Weights of a small segmentation model.
Model: 48-pixel images, arch poolformer, activation silu, patch size [2, 2].
Training: soap at rate 0.0017, batches of 128, held-out accuracy 93%.
Data: trained on drawn small creatures on textured ground, 203450 training examples, 4.0 epochs.
Rows from block 6, named by matrix and row number. Rows with one number belong to one neuron. Each number is 128 + 32 x the weight over its row's rms, rounded and kept within 0 to 255. All counts start at 0. Numbers have three digits each. After the name is the row's rms in percent of the matrix's.
# fc1: MLP up (model.blocks.6.mlp.fc1.weight, 384x128), inputs 0-127
# fc2: MLP down (model.blocks.6.mlp.fc2.weight, 128x384, transposed), outputs 0-127
fc1.161 102:108186097105120106073166145142091093151125138181156119110191130143111089116141085144172131170077146118139147130148122163095099139086181110155103083126158154139127102160116095134206121128101074143137151105153155102123135155099109126182167082189092079127165167156073112154158107159152134144217142068149144099055136122096087120152127087165154111117090084084154116107072136083103113090156
fc2.161 108:106118148192062105140127122208141111073134099131109092100130065121151079037171121130123080099140076191116163139133105120096098113121084110140156114113127098162131173159148090144134085101161155083104120162115139094193088132152143159138153149132132097157118134141142169075131147106193106106117145180124103104088152090038159126161136123118169153187146135124163115108116097185105177115105
fc1.162 121:120135084117141073135148091159097180123126153117167101124138109168119153121139156137174113160121127162100120169131048118136202131114103118062089113138174089137175105111144155094082099146118115164044110137152169140114202110123094191114147153165141124136137169139120114151138172118048160095148081180097142092116167115125146093107102111105070114142113116130116144141238089089096125160105
fc2.162 118:166106180078063119180134052138104132063105124109105169115104170113146087088138097180161128101159114110120137081104153097145089134124145106174100123173092158141045135136114090117151106192135131144129153133097128132160086165099136145147128124129113100085072069184141154139122137121142108214150150113130131184161103101089148168170170182134137083098136143145144178149085086166128121170087
fc1.165 107:087070144177103221118148116105108087096156171130091151102127122169150121111097110135099126152126188132155111131184162172155185118147136114105119146141162147126167123127097153159113142120133128089161115102115131178206057182139066108118105071080154146132118106154141125106129152077117183141099102153129132159094122060071129110118144057127145106155163112092066181126144153115135150097198
fc2.165 109:126126179134131064097139098164106074165106142153152126136135160104153107169150139167138117136134136099161094085165147080072109133104114086147142124174118083101115134103159091119108078113099162083188143117188160141146138117168078176145108122096062089149090101168175167113184100115156073105151150071178093142108138139157121126184108094131221162080138100160134168147128137061162130144119
fc1.166 113:074106179107156125161160162143102103059084184145183145136120131135147108190144083182086160102163059099130096153083172093108103138099148083112135042215165138141128120146103078123156156170131112139150107117088132160078168168102128154101153147081151096078079102134132155121124081086133140114152122086150133125140148089161139186088131105143106160092098141145114116167143137071137091133122
fc2.166 126:135161096111117149141095118133137092131130043095145106154169126130083122091087105159111102169094135151069155133098101087162102099175108166170148129102121064149134156145208164131095092068190115148112121182103145115115172162113088087100164154127171110097169141101107134147089162072136070116190117113115150128121097124147082137078096115176083135163119145131198104132153158124132095183180
fc1.169 079:142078067146167125130106126119156122168106155110094109174120148135154125144167129101092132178144100129111098111164125159104173096084127113153185108093156072103109154053171161171132142205097141122128122138094127072087115087134080080104157140146148080181204151121141125130133190139142109108144167192162108143077071126050153200124137169140143092145117152158115142118103126119127157187128
fc2.169 082:104107149189168152169155134143127119158096179118137085082151109072152174084175067167081197120117113138134162112143202111179127160122120092131144176166100158130125094186146140108126136120146115104186146188079140089123115108123111095102102166156136155084110096127123117120105092143059098139101151066116128039133143161131142127114187105134189144138186108102105111134131203102129126122140
fc1.170 091:158095143132211165129144067137111134101140181161162141100168138142111108151139135084187073130107189133079121119159077102155138137161176111137104120129141124114166104122075092158092131192117191072136120210163131096102174154132096067113115145086103155068126129069142172117098137069124151173104137106172133156123139121096171110139171111104130103107147104072074159145139166118140166095129
fc2.170 117:119092137122051188124175165155159119168122087170119121129118161089105149148113119131116118060080101191166158164178114044110179155165126128087125104091129139128118096130159140122148144086154151142142134100087169135125155097164116162123123099150099103145149077157104169128152126143152129087167165141157145175114082082083062127168132136158092130104141046080121096115112222160110146102140
fc1.172 086:097121148120102122130135165138103170089176064103159081112164188208115089132127177145123126088180135126109156169078140160121116133165170143129091148104086165134170069115135090137130073145074118082140143113160075123179097120096154125088120117134131139133134073186126085091160146139127139176131121109156159182068176117159108135199146103147162143126145100117154083104069113213113101124118
fc2.172 084:102081160103119107142114150146120097170128112092120103171041065088159146121135141126148133101105075084150175122189155100180110064155072146121155168158153140135146158104116107139140138146046182124147151150120184115163124121193133159114133080134142100105099087113140159133137193113205126196167150125123095106150156144115134085141139090123112134091107157138092154150033098128157116130092
fc1.173 127:162171123128155119066111085107079148101147146100118100185139159028154102149112110162130160184032130104142056095091126141135109078175170124123143100138091160139172079082104109188147177131088137098156109175126109149164160104129157152193135103129103085126091116136110145132136117118126126073154145116174162117130146170110080068129100166158108091155119132149144118133181108107114108128181
fc2.173 108:040109117112169093075159139058114102174113160115098087145101146107137105125161135095132134114125133195151085137103099083156086131125081178159127096179123135185125116163136184106171162116160168028111107161138133149103079123088081143155146136202120143148109094102174118163183153121144090153099146120139147086112167123079160093138112150140113090145101106133110187182147148130121148100092
fc1.174 106:060146111190110140048130101156091186160088203136103131147116124132151159072156150140153165109146121094135187123131097101112127167115058151168139148130149104211101144095131104105172096053132146162181119073142122088124127122112150080150119094097145151098146145128183101164155120143111136099149154057155154139188081129171086159132150134144162074097127088156117100134138106141099168124116
fc2.174 114:135140127156091115132123142089106126141165109107128150094108080113163119078174105156144115111163106084134154165123080110116086105152170091080143103114122125144109083175104120118149162145151105158170092182090117055120108091141140091158110173132135102103173095197137087062127173074135144125090125073127083153134191107127110088186143072077158187170139126138170093103204101173148122165159
fc1.176 085:148130121103143162166098125100154185157077121123098182172135093151124128145148151110166156138097130101105170157067118090093139117043165113169129133141162084085103078128163131116088097125113144141115104130147073089135129180135136104168110121148088087139188086133143118171163121160139094140092104144156160167144083155203140159169169074102140097191121050157067148169128104117120187090126
fc2.176 081:073111184199148151067145143151122173162155123139051113150202105122108161118150127115138092124148110094113101099133132144112085158131159172139122113161115088132137115172102183177150139111145091176094143090141120077167095127104124151141092190133139087140168167108165059131092149123132096150107161088170085145108083148081123140169180129106155151055135129148154139095156134192188075113127
fc1.177 119:188164100130147181105121109086142103136162147130159152154121133070128166107131152130158177164133154141142170095095136132139135067150084172134103101090063144161137145069126109164142185104169105177123114147183094114181114137100060102092094123147086099102085124140140096108145153134128091121134130090186141160107167134187077139070174202129069113164165146156111117135154138088124143065178
fc2.177 108:123086207118187088104107093147126169128127129113137096141104150196116082156151066098125116116157173083098097159136147136143083102122123116121143108138138105085117125151129089134126087105148143117135070160170123170180142045130108189112187125118082065110092162083127104169136169151184157116162198128140178128099188111102122136112115125117161151067167139125110120132120131087139215118099
fc1.178 087:146132110130115111109067118160189114089160170095163143171133108189125119114206192083115114127120110134159132167108130130183225150152135140126077078119081146093154118133075103164145115058138113167094200096172154162129170068078110120136131145064105112106123102072115132173114128171142145097152161119125162146093106080093123105123141102162125132122161124083103176138114119117106106100175
fc2.178 086:132109164157095110144188092073066153031131148177140088168118073092137103094146170080137061168160163112141119121207134142108113151183086165166147102134149144089090152088162118148095158147132138134172079127133103125094167154138118137136180077099055139167118128145091109157130132107132111187151085115099156097126118096101138078146147079155090144147097099162123117116149106131158159081135
fc1.179 104:120126170152131120080114110150113159074142176146166105114113113186176196122088150149141110115145123103116120127081133171164158135131175156141062148144136118164200175168149175138170120133155079102121133111096090115090159137178078150139113137182152143126164151150090122061135101122115118125168080122124113106097144113023146077166070120106165151160147145097095183176188138109142085148151
fc2.179 092:117102153140099180106131123170122128162168118113160168095154121065126087094186074162170151137118124095062134165144094118121094107043084069171124096143089073162100124144129088161120149134139165103180146085113118118160052162150106168110106088131069105116084129153126143159113129171100083110064132106149150127096159124181199097110153161114100139091131105098146129173153091143151145152084
fc1.181 085:143130159152149152135104089160130185081147157119079163075155042129108143102141135145148099142108144125144086102108120128140135148161112163105163135168175167154120120149150139099161110186132077075106157094166116153201119140147179146146137128107147201149157044110109136138153122090062087139107136173166171080118160068137168170123098122174163149096176126045092144132099146110111166124138
fc2.181 089:109138054106086126059149156102152039149106129134166201072130171168163133145137134141089088113149124174144137142156104115084104159149113140134129138136110109164186120093121158115139146104054137111140129153183156108128105155126098127173165093167093052080080106171050126182096068117101117124067128127172125167148155140160127131117132118151180134125104063115106121115096115131156160143157
fc1.182 093:131059207150113138157087156155129089145140072091123092118084145172109114127089079143079133163135128138140104141117052176079144082075132102114102133145159199114181094151134111111104089178094098126156108104155081168135144128092135170151126148097106073103163161130167118128145118148125119193146196153114138184090119137121163112130174122046143165096169079126134112146130154102130184123107
fc2.182 093:090139119101088120149092143158116156119153135135224101136091163104180121168100190172128149140155116115071088103072182091165100162102103096165171136156130103185120185072146147081150086106150125148104159135147105125123157123135149075125132082143099087095055099059102103131065148101124154110093085151142117167193075121150138120135162092125101140179098151120152145181124105139157115113142
fc1.183 095:136082173107069120104085138130112052113131176122110180141157139177162062075132122171098131145129141158108119089164087084155123160131142196171128181113175174158127118108150142101176152161185128152140171126119146131128122112086180167186093100110113114144147146157138067142175137069140088114131110091178137168172162098194102140146124120135132161114098066134100105131127103082079137139179
fc2.183 109:150139103123134119113140110150126081145146128181151150160159092070046131123058145143088107115141153090224181126124149150102140143171116111116121057114150106117122106111160054131178096148083145111168104107113192134120138147137200062122159110110110155122145153087125129093170139120163119073097126153154103085078096184120140138120173125054092127130157146157089152083169145109140164116085
fc1.184 100:114120134115149116140139119153160087145153167151080131090127112138106093219120130090136201121153115116143108101070193128110112179093135117200089101133097153086179057086157139111184151128138110132135127156156167174078143170110138097118122101102056143085201125102157119091126145154114187074116129099105200112090174091114062133152132106122115120075124151100120123129118129129102087130083
fc2.184 102:200160142098105131118128173129084098165145102162129111144095148085203146140131153132097086096186181121161147118148110081149118138160092106113170147097093143099109132108129098139114112169078131121126143087067164120144140152126130055126115082122134127089089074132144127097083115091121121096125138118181224156183117145128087187072193169163151079086156138146113085114129110082115192118134
fc1.185 110:139146074156081075153173094118173101159081092119181111074101110145089156140185130159097111116155154108165121125121128196100159111109129153155123117160098137175099098128142153147136103084092103174138121150123104124109140066123154087144123151091072086070088109184128102130164111123161187117078130145192120167111103080107176134090215132125184112131139134186112131108137118123107081068166
fc2.185 113:076126147147120160122126170135156148107155151074080129109081080079088174126125171114087149168087129106092132153137178134174126161123091122168088092078113119137101126138142133187131157111143075091101188180072130124116177127116097103109134113164082192090126134144162167095176147067102160126120157181108136088143155138149093130121098149121124078092140125128108173091191172129220086151156
fc1.186 089:130124147120144165115182098137127119160191072110116112126070078182133134115144149111171132161118102188135141151110167167102179118140142110127100132145079098144134169098109090071125118075054079147175123097121093140169133134183133115080164111163112159091161139127086124110189191095094104175124155194179162132155141125068091133085165141108129037135118124091092134127105100155158125149108
fc2.186 092:095161084165132148087151112089166091142096157146152192119151094183191133155059123136123092140152077159129140167142121146131149129157116095132145090077096101147119122124180159138141084173106159107133018081123125171160097084095105114146067138081136122132128161169182117104126133096150127081157070113130091142130150214127067132111119128094118131107104103091102101110079121131101119061130
fc1.187 102:201087138090097100126155130181111107113099143099172149099108159134098110118140114139079150130073114153146108162105082126108150141124188170103147149134147145074162077152133111150117102139115111108135121157089151164147174060129149132163106147163152083143080149113097111077190106097107144121087102097095193083135141154124074143081081150149114091053123086143167163164201186143171089086125
fc2.187 097:125088085147137121092038159119100126156173131098112106100094194112143070117096192080128093132099130105127104142175113086177074102094153134127183142132134144190121077116119138158081109150172124139079164116106103119152099116155115091162166114114133150120130121106119107113091149107141129116059148074090053112111092112102109190127122111131126191158114107099079173167105148046127119117075
fc1.188 093:093118076163102153151088082184101132189137084106113152143073091153092082118114115174151083160114083134159157105153094056140148158088129142133130173109126136101122125135166186126160156121156109127123139108193149163152067155142097110127139080086086129079178078148095054116103097091122096164087164140140112158205151156102100121175103095086097084092104121145133092113144102104096095104110
fc2.188 085:158174124105163134097144118186116159108158159138113137115117162157117096115069120142160065146143105163117151156137121116080101088126125183101087101118104168104111181161183150161143185152143115099046161128104140127102187135125150079194123131069107139156069183073099104163107167139123120161049126180136122101144119170126133133153154084150053180124100105109080135111128149101144102180138
fc1.189 104:115189146169074088112131118204124132176100141149072112153084157113112112114078115149090124102190175131143126135120163131082048132080133127140110165150141085134130156117125146071101023150133154134126124145168135098167143158087110117172102094163132060190121083127161174186151106097108115108090132083156143162110141094140127113119112132115121133124191183126089164128145122169152130066120
fc2.189 108:147103154070153136175164150046161153119124106125137162085194178165126152073128091135124121147108192162083169179096131097170107151139100146151131117142130110141135143121172087125133106107117057131124107105113149160125164088112107087116146059093101127163131130110132159128131114126127156089136139154104128102094102098150045065050103140079108197187096081133170143124163142153081098097150
fc1.190 097:124148097149178134128048144134159151158121131169145150135079157092142161081152114142163190204151131109105125078115150148147140175111118061176078106094161177103198144096190158103143094134092141163061167073098149142113150097115131149160144111086116152110117124116151125100118116103165174101140157127148096048098175157100160139170109135138120164130110121051112153151109085166139135111179
fc2.190 086:143057170126151070106110125180133117146126086100128043140157147112135150086162114133180169094182144106101130127146142152127122127058140142093133157077188112150092096120119085119133161097140150109179115145107184119094148111149123174176090086132134148122120129180084146069171136169070113135190073115150082083136113144080124164107167127083080137127137092134114164168113085112188159138089
fc1.191 107:137138157193144109107109117103108094193147156124090102121114133091163073121194104134098129116179135133194119155140147109140147158179175157171055141122119177166092105095160115146164113137085155180104153113134072149074128139115156109095165119118066101077108152170144104158086187141123142081116077115112107070169135127113112147065140179165086062105111132163092101123090145162105100141121
fc2.191 106:159124193069092109136159102121115067126121129128139133065094149127139118143184095126091113164112075140066051110127081079114167158136065126137168090170121083089073134108108147096189174140123106149148107137149177101118149141114149081114086138147122141079141103123140138194132169143084086153152084156131162108117119145149149156206095119126163096136169108149199060157137106152131106146117
fc1.192 106:084119115100151121096128161070147092081125111085159161129072154133131176129124105110157098079139051127155111157161111103110161146075096167174140141124063126131142170101067121158143107144076122158147149104159092110154140157100135084181120126122117075177110132177203124147135148125118180140164167082194119146099170171118129112210108128083118151186186129130129178129154135184115130158131
fc2.192 107:133154089087168144160104099077123141094139163151142092131062111141171082132138093137178126110125111107118117194148148165166074154158152088096111136146119105099162100175176141143133072145152103136184130167183119170192121173178086143140102132186124085120105121143157127136192159098162150107067099157101175109091089119132094208131131139129092167148094132165130112056158148127160153155084
fc1.193 129:106122157115119143066141104115157145142063137136142163070139102168111084068094126101173126138124124140127096152080139073159142146108133165133097163170170153221168092117071122143144103160145068182114141110173166130152085146130109115103124113195139118056102131136105120181142139176125131191198170128114126106167144103062128157169107149146117081095152103094134183107143168141124154082150
fc2.193 125:098075183191168165060128150086184144127106150110161126145117133119081099178100154157126109107151133145116179126174197128109197138119138162099112085155097075108129101154082187143161163153093074132113130099103133084134080095131105111102148069133102168142171137131117113165125116138116135087159133165117161127125080043129154106165055113131152184155128080158091124109122153189107112132119
fc1.194 100:171102137108166145089157094225109148101072107118139119148114164145134136115155177093133113157178153137142079090103117050201107111091146115129176091141169164144131134099129123177144124128119143084101075062091085063146166128163142098164083139112108149123146109128080151178131116189112160167132104137130122192137146072083171143166137158130135148092142126192148130120143170148147191126112
fc2.194 108:097115104081138160097154155159127105167153098132120097085110122131062107150047175113154084072140144180170160124094114162109125111108129159122141133075129099139170101116103164126151065084099148110110134127148087132089164126102105128130131108137174153152173167028150144143147107105090113127103131081154105142108152097212156162128133119103158160185186138066090112129130199165122147066112
fc1.196 109:164144110090136140162123096162132120129138207120168193138101061168111107160134124184062200063089119151128110160105092112180157141110154094155100080085140151142122169114120132101060177139159159129169114104063158134168119105085058140116138139184081095127097159169102173129100110099090161184073133133137087149146138097089140107108157113139160135101122143143129131166107102098097104129093
fc2.196 120:099117162141162103154085157133126117128159148084141065136130168167092084160157100034186117133111127126148145165098128100154150136157096128124127182163150133122118139105156127090124120136133091106112134130190162061144105117130140124099093082127180089137115079127117064057093169056094089079161098178102133132157128069089119179199069135128127172158102134136126142144114141144155133074075
fc1.198 084:096121137119142103162135135089138153055132136133127093133118163113145153098141169151098109138099127126128106175108152126101139141167056116148101116073152154183111145041164136168160136140150114109141114061113120128056127148064134138130124100126089116080158156208159124071107067106154116091104102129112084194156094098123157132099084182129068138137084152134085171091204119115100133182109
fc2.198 092:128139098150120119151125174137120084134174092105142158103142072111142095084103134162151125130168138141118213104148172144129093124108137188197165125180183119106170155160093125078093163158137171163100074088111140135183066106103136167121127130100127136127122074120148144174055163148126107100158178125133171106079164162126189087182115142142083049111131094177128144126114127072140122130144
fc1.199 072:156138118133183119154119170131145127224140117120122140132168161082112146077144117138159097113118128072130128190161104118098159134184128137160105120135143099149078121114100100159127065176094154071131092085084140143097080088108173110120182118182144126151130089073156142155098097176118081179161123190131144163099149169150140127092183137131073100090130072108103124141117073097162094114064
fc2.199 070:167128113072143123138182127079097097122085094129082092125168126121119193115121131127189074185090133118092160119083177095120091100132134150089158156111155175118095132146109136130159128143175180108139155166170113123091177124081092132187141084178118113085176139091117084179157146175182116182132061146111117187147148154109115070139125156129071114103142116167192096106117108104148141110101
fc1.200 116:162096136162098053135118099135121155055114148149183121073144113084154139084168135169169173096150184069142105101069063130129168121125149154149090087152126094190133103163120174134136135193167110134119063141042131143121144061162102176163088117139109131152139117070149140140165084112144151150162118134143136080082167162098151116167097134158107105103138134120110113152109137150131112104078
fc2.200 109:092092110072118109089130118088136132175190099127198106137086179130082174093200119128161087117130116163098157099069129119114088137069173114091088133103156111138121126190133122132077160116159124064167112153122118170161172130156096145084159123171060121099152139126140184137148151197139118148109180207185132147096115113081110121120119150121129164140138122108141194137145081146149133117105
fc1.201 099:096091113103108070157126163122087123193113159142140119131128111085164061144164137105164087087147132130146159077184068110172122125110140138102138185149204106183158101131117105172150140110164144139092125152090120163118115136128086092148059075161118126108170161177166156082175077098135139140147078114146163167084090136126140106107134099144121075194142150169132098169113097108160074083111
fc2.201 104:171104166110091194089118116177150143152195152142117142124144085076150143220107133121112163155083128084120099130114148106129136141079163052130119100082177144129105139164148135120101096139160115159194125066107130142180120111124155143111178090179134095151082056172145094160144102097099100162112131168111089114103090069087128113084120126120063110144150143067155127145156149113132163136088
fc1.202 093:095102111138119086118101126118108140122152158059186175080078108142061140166104121139116165111117113112189114108154074137147093133124168154125111150153069126155103142109134166102223169094131142115125173128181200166136069090139148138151092167173105143115126141196084069141141156140103108078121109106125128152171192084051171125170152125110109137133142134124145125182113081103112143102140
fc2.202 108:147110109175081094133160139135112162097128143118145196134131144097132109111082141176093093160111114185136159112133087095127086169154084113189115113119149114112120174104122072178169146117188116099098160119144168103109175161081186108157171170132111136153103104109135088176076099140075142104079146142087172110152122187168084146091195197143094116121105105104080099111075178157116120110142
fc1.203 088:135209159144117103111097084105130107171076157111108136077154140117139137133080144128102098136152098146143168110113050105113060149132152153096105108146163105143169080159101056160101096176111101154123181205176137123142113145138110096115142144141085146115166162100158137169149128121141090095062072123161157058083082129151082155126115132116075088116117123160176143117109121121190194148130
fc2.203 099:053101147170145164133162115147191130141119156073151080145098117118095161127175166167120132166157134123172147070177137153093152114089162180126195103092207106121135126131115134145117121089106078125063141128157128108102129089130161184106061061185129134124104109134118142144046107168181108180151165130098123081125138117160157122123109134106116160152155109133167138099072107117093172147158
fc1.204 114:210096135144134148150124133091150131134139099129139179177117122106153068123114173072082160120058149097193200105084131098129193154145124188079131093124116180120091152146188070128124142115159118060080121116099138079121143126124152140087104082189113176111158141169101089102123138100158110127170127123099150140139086045157153131099161100138115125136153158099133173106124098087110097122124
fc2.204 112:081188131167088131176139117134082169161143132070126129093075145117142130161111069130150157142124160098089099151146049145144119146122138106157160190124098085152181137104102115142191092098136098102183078132180111149109083165168100117145131130145090117105142155107150122114191095182163164146066107165178093138111118077111135159109136126132153199146101169135178149167131151069134150088172
fc1.205 088:098097146082085104142132085148143129199076162184110175151205148158109141111107138164151137174144124122143093090089174127103097047154122171141108074139122188129163131112154084096120112155144105100164091126180117074171112097095071092166161179131155076160063137130159144130150151150078113103103159137157143132125142136055073104137139145171102126141131129147069108147148141142105100125180
fc2.205 095:127124119077130130110107062086164127138166150205117150098136140175125063164091156110162115129131093151121233149178120092119157068120150148098135098145139133094117071083098112111150150158053121148175130143095165090167069130159151125143140121087169130055140085122082174153170158125127161168117140116121177132167126137149153188137145074154176142133138104101171163123100129111130134098169
fc1.206 115:100116118125208142138129085113062153108099147116095178112121123148077073153148131126114132149062093090094133080126161147139105104123090142189137122166119110112079105145142076105155146191056108113206167140155095130090134159120058130116118077109103153157090163122132094104181098143096199140119142121145139164109070160142159198165171134148094104169089096131109152150126186132114131118107
fc2.206 116:054102118140067107117067142128186104142097118100179129152134111088158087105162114141131160156181117158140096122166119187093139133041149109106112193147075079089121193105124142138131160198164092157125171128163121108140171129092145201102138127105133151122132137135196158074125093098128102115098167076099111184125113138159125129150105175102136124132114103093132132144163143086110082191119
fc1.207 097:103125169136128151120192086107076160147148163137113170171122168143102103071107157127132089147147109169125170143115122148170131105118102123122150157144080149145108109053114063120088116126142161061106140136073160175110190087167130094074145152060159113101143134106110090100116143153098120165096109096107116205130145146118105204107169190129076126071106098123080143118175136153104137150073
fc2.207 106:114077185147144121090142145057193088175148098113133177148109131101135118086140064124094104147133162152161186087120136113167113078158113075145167162159140130109104131145117116081130128113189170172148171123082137106147139129137093140129111100115068107149180101124143167103114121146116160205068141141100159138117109067110161092181044173107087120155100109115053148141124086129124151137138
fc1.208 100:061103178149158075125102105104083132143158116118120147125135156146127074149168087137185153060113067106109091048130063136123093130073160128181157085096152129103143052135127138180130137143161191126145118138097099067057149144158098147080127089093134098128164068135093189134133132144116102136161100138142169127133116120105105128108158150092113196113134113120160116122140184137142123067129
fc2.208 098:130144081107130114125100127110168100155109199167119143126207110194139066137145150164101131137124189143125104133099128148097145109131106095121142124133119164183119114140145176137095166129087148091135103113078130136137031097143168094135121125135119126148099154104080080125109187127170042153113077138113070181138062090124181106115145148181105153147156092090129112195121055143141134143125
fc1.209 079:121139112112166117138192096152126116204170124074207123148183153182192075162167177088145114097139122076064170160134164107094142161161141092125149118101121114108143126135134146191133163112147115108153118141124136100147183106122175103151174073116161160144142108142108112141149136173120159184094112137239144152177136112154077131179157127118162106157121118121163149134099082144120128098150
fc2.209 085:117092088129149125125133088152048057173086085093079144172110142135153177076169160142171128058148123183147172109169112105126077063123141107156118150106198092146118115112115109134147123134122106110133179125094108121105091129104140117088154109096132193102125173134134166101145166141126138131200136168122134100114187118128111149169125089116181129155140156117077152120096126059160122189066
fc1.210 112:202119117082121135122095131110157171106150127093117119168163125129156157094093136114146157127165104087159119123133109133130091160190137160144149118145125129129126029158137105118110094077139161106159149114101161177094190169135095071138133154124080150089104129118078190126100135117150106166073160174139146113083117065159088107098192081080086141111124126130147108100091177165107120026120
fc2.210 116:134135148127122099174096112176111109106112104120216149129132120096101136149169053190157099099175142106093114132189140153093105129146149123084184164139098158113135086182091105086160117090145098151078171115132119086087088158129136048084166089202190133163122151140145098118132134144156136162187138181121120105143122114174114106125159124115129186100129158181147159118083075099146094103138
fc1.211 088:103112106098111182139144158127078124103151108122114133074151106169139116111180119158127131144101155095177153126093133186201176161058108136094070143101117155157090162112146161109171180139089167099085180084132064095106108104152137093170180202164078123120142148149112127107101148181094207152168158116097168180114147108096095126122156124094108162119100072128094121097145158123140142125140
fc2.211 085:178048087173104121122180139090196180114150106102168093116130123052127125135088148152104149125106155121076160107133093165090069079156069129151160112123091050069145160096160104170177162125147116119135118130142168148128144098160164107118119166139172095075120070084150134126129097173097106127152062118111153150108138106083099135100114186114088148123134131129147123149128095200152142146113
fc1.212 097:076103119149147119058143124109152146053134091106096132144164125081116172123139181188090157167146109118141114188119124161128146112167144167080111114099120071145112135137088095092085130122087164129111080080141104145118169073119119180104133162189136127216099159115163072146133144095148106148172163116148185119120086144132094167148127158125152097158149181127073115142145046137103114076108
fc2.212 094:091089109132112092111167058133136149131120108124152133193149157098083136165096118164132149205073104108067125086141153094164128120141134120118160142154117126138142120109116124103093122108152145160113161107102102115129127138173133161137048109132125060151171139184102124154099101156162130116127088132190140113113135092133203146132169170104128164052114118092097186232120183141093126193145
fc1.213 113:129134141095140101103125110122097170086173089157130127124084201158122130106164099085100130115175120075101112159171129134130183121185130165090137117128189194158095146079158123141089079181084088158134119188093146135167134172090106110155087130102178197101143121155167104091112159130089186151144138157110155113118148109191162109171180162076123099113174132100100138174155110153136105173114
fc2.213 111:118090164115133161096153138084115137131155107090112198154100142107148172135110085155096110158196153131206197086112159041122114145106100078143149133126133114148134157158094149132125083070125163099130114122154139117121130106122139093155153085163141097129032079154140118102134148166138175132147126123117140165073083094067088105109121085074146109155143168123139114127057056145167120103094
fc1.214 105:172074135098142140175166129120105116128139158124148122105074136159131148100127098129145127084172125142107062103152130186100093100099142133154152108189168131090108074094117150197053151125179114073099145204117113138092169068183126122171095115145170116115114176116145122187073103138144133142207119175171132168089135130080189155119098123119138082140132108144104137100163118131138171090098
fc2.214 108:094172155077126066127158092180152167167141134151166168084167144132099112116158101142101106127129085089139147123109175145166160164117102076085122147088062138163131182105091163153144112136086110132149191091075119060124163083168125160097148091073143157135138147179159141152120135125103135160140109097121136138101137208179177178184140135130161130130192117153136107157195085143150112107135
fc1.215 098:125147166115115168156140143165099085162118131134113105125162199089100095111145167110074160085194138127136125143156098109122068095088126110084094156220105170177089109151089097137099119105098137127140060128150126117146174138108142087144120116118113120056115095097171151148133101093096178149137202133208115110101106098168076173173128119100092158122150129098158081142085088130130151112175
fc2.215 112:124159087101125113170115140109144158162145156149146129121177120114158126099176073135158138154114117081167117128113181079122136083159098042120155109120148155155139169030113154130118138155145067124156125128123188113120152119140129136126187162055142099132108164143093169170149183181144184115090130127125095114100143147187123087157081067109124165195166150186101078140116153095113110167114
fc1.216 105:172214153151141149076156155138100117141144156138110161094130112150127122180110117142123147131095092145093114105119203086117079099082099173081165126101125161058179134063080072144188164100175167127145188092110102145135181128112074169102129177111145096089133158146096146177159106131163158155124163120137129120116107122121122091131178120110086129113113114128050157092117185118102167090131
fc2.216 088:140112184115097131094072091087093146201081146089134128141094131142086126160178122077148156088140155146097113150145070170062107123079155125132050084134135152161140139144126119145122123081117090089155183146180134177106156197161107169128123172124073133157116133139131195105096066123134135134161156125135118159153132169077158154100102194131158121117143068093123133153149066101154145131161
fc1.217 099:103146144117141126193122152169117099070094128158152119137148112120130135103197129087100168128157103051127098120106162118111128108101155116162092118177118148138157089130109138150102061122159163188148171126103111078170143112041112172106159083129120067135095076182178134118112094126122169185122090075121134113097152075150158175146110071064140144156089146171162146185163127101124135130103
fc2.217 125:193189064109090156152154138084193179165119127096110145184147145107184161154076121147108094131137105128077151191114147161117109139139100119178119102101124064113105096101144081087076090106151075099107128140141126107063182076121116132099137143144149122155098126181128167127124120059108147058179146123086106104122144155128144096114148145139108152097180164108151123092119164126126107136207
fc1.218 125:168158165160105126111097112099134125078126146150120173082115153133105160161100096134118160150144137163129090060097143144092103058155142079125132130137103153137213109153164167111144174093133139156153165161091096114103135130081152074122077066155154129086203098145115169104185074113109134131130121130161167142209106119163112118154115095061099077120103122174129156113063128156180157118140
fc2.218 097:098115141131098132177096134139107117129136100107203113114105116121151095153074102148175136169085133098117061118131109134071090075083177093095151138135110127145110105097090102096148128136157104138162102190115104098161082157161074117167163191099060071102117146151098069130104132168138174145146178141115124124078138134109178164090142181119093187155157121108139106192102114103118052152108
fc1.219 092:134145117076118128178083122180169150164115146096092151126087111116096053156167101165118176130136108126080104118172140145166113118152101140120138080105132175185166149128101203108089128143109135096073158108117122099103171165122154168136093120097112091151180134125123175111165111120062124106119080169126158123162108176109150106211146174116166101179150096150145058108180136100172076148154
fc2.219 091:134112196138162127147123156113069172144130132196081143158140133153102162118166157120132073118117094116141112070147137096110157158089171105074159136101128183146148136086135140126119126056116162107141179089141133161151087119134175126163091178151072117129115087198119108052108139072161074102141158131125138161178143115120133097071170084137205126159139169152095175096095127158091149137107
fc1.220 122:111159093149087088090153135121137091175106087096057145181062122189196075196152120136107045095126111185117102124109137122103074113127096160138130151094152182174107137089141124130169180134130179108104131155163112156169132114139076131094138181093099098141131097130208119142090180094115170084127090116147119117143135136090088156168137150169133130173154121112162151158118092149141138110112
fc2.220 105:127124095144162066157134108146099182161114150103153173130070118076095127111101117160102153121120125166069125141097126166118149089109186147091111115139112095108163162178127129154165135155134202110111170164119039169095096132079141076156139090167129112134132119098140160134190127124169167130115118147110144179136091122093095150086176100086094101013145132152140126144145118081165155151173
fc1.221 100:124093084083094140143180108092095115186136161124111120116109128122107072056098088156102143139155101112129125061096143113119106156090154163086078185129173185193166084226136129146113154078152098074117171133079171113090122087087110083140101148128106096134187109156121120135138159122169128131126119152097112128200142171127122190122151144145056122109128143185104131102125108138116125117138
fc2.221 116:129113081139114156102120155090195137134116103095130118071138127145058112158181114147145131161095114126127144106115149128184159098164083167102129167137153106109165169150064172137159087141140087080104144162146080090063125119156095121106115107149189089103156098185104104148180124067195100185131155088104119126111100197110115091074156151087123098150120107174102117145091196117134127144161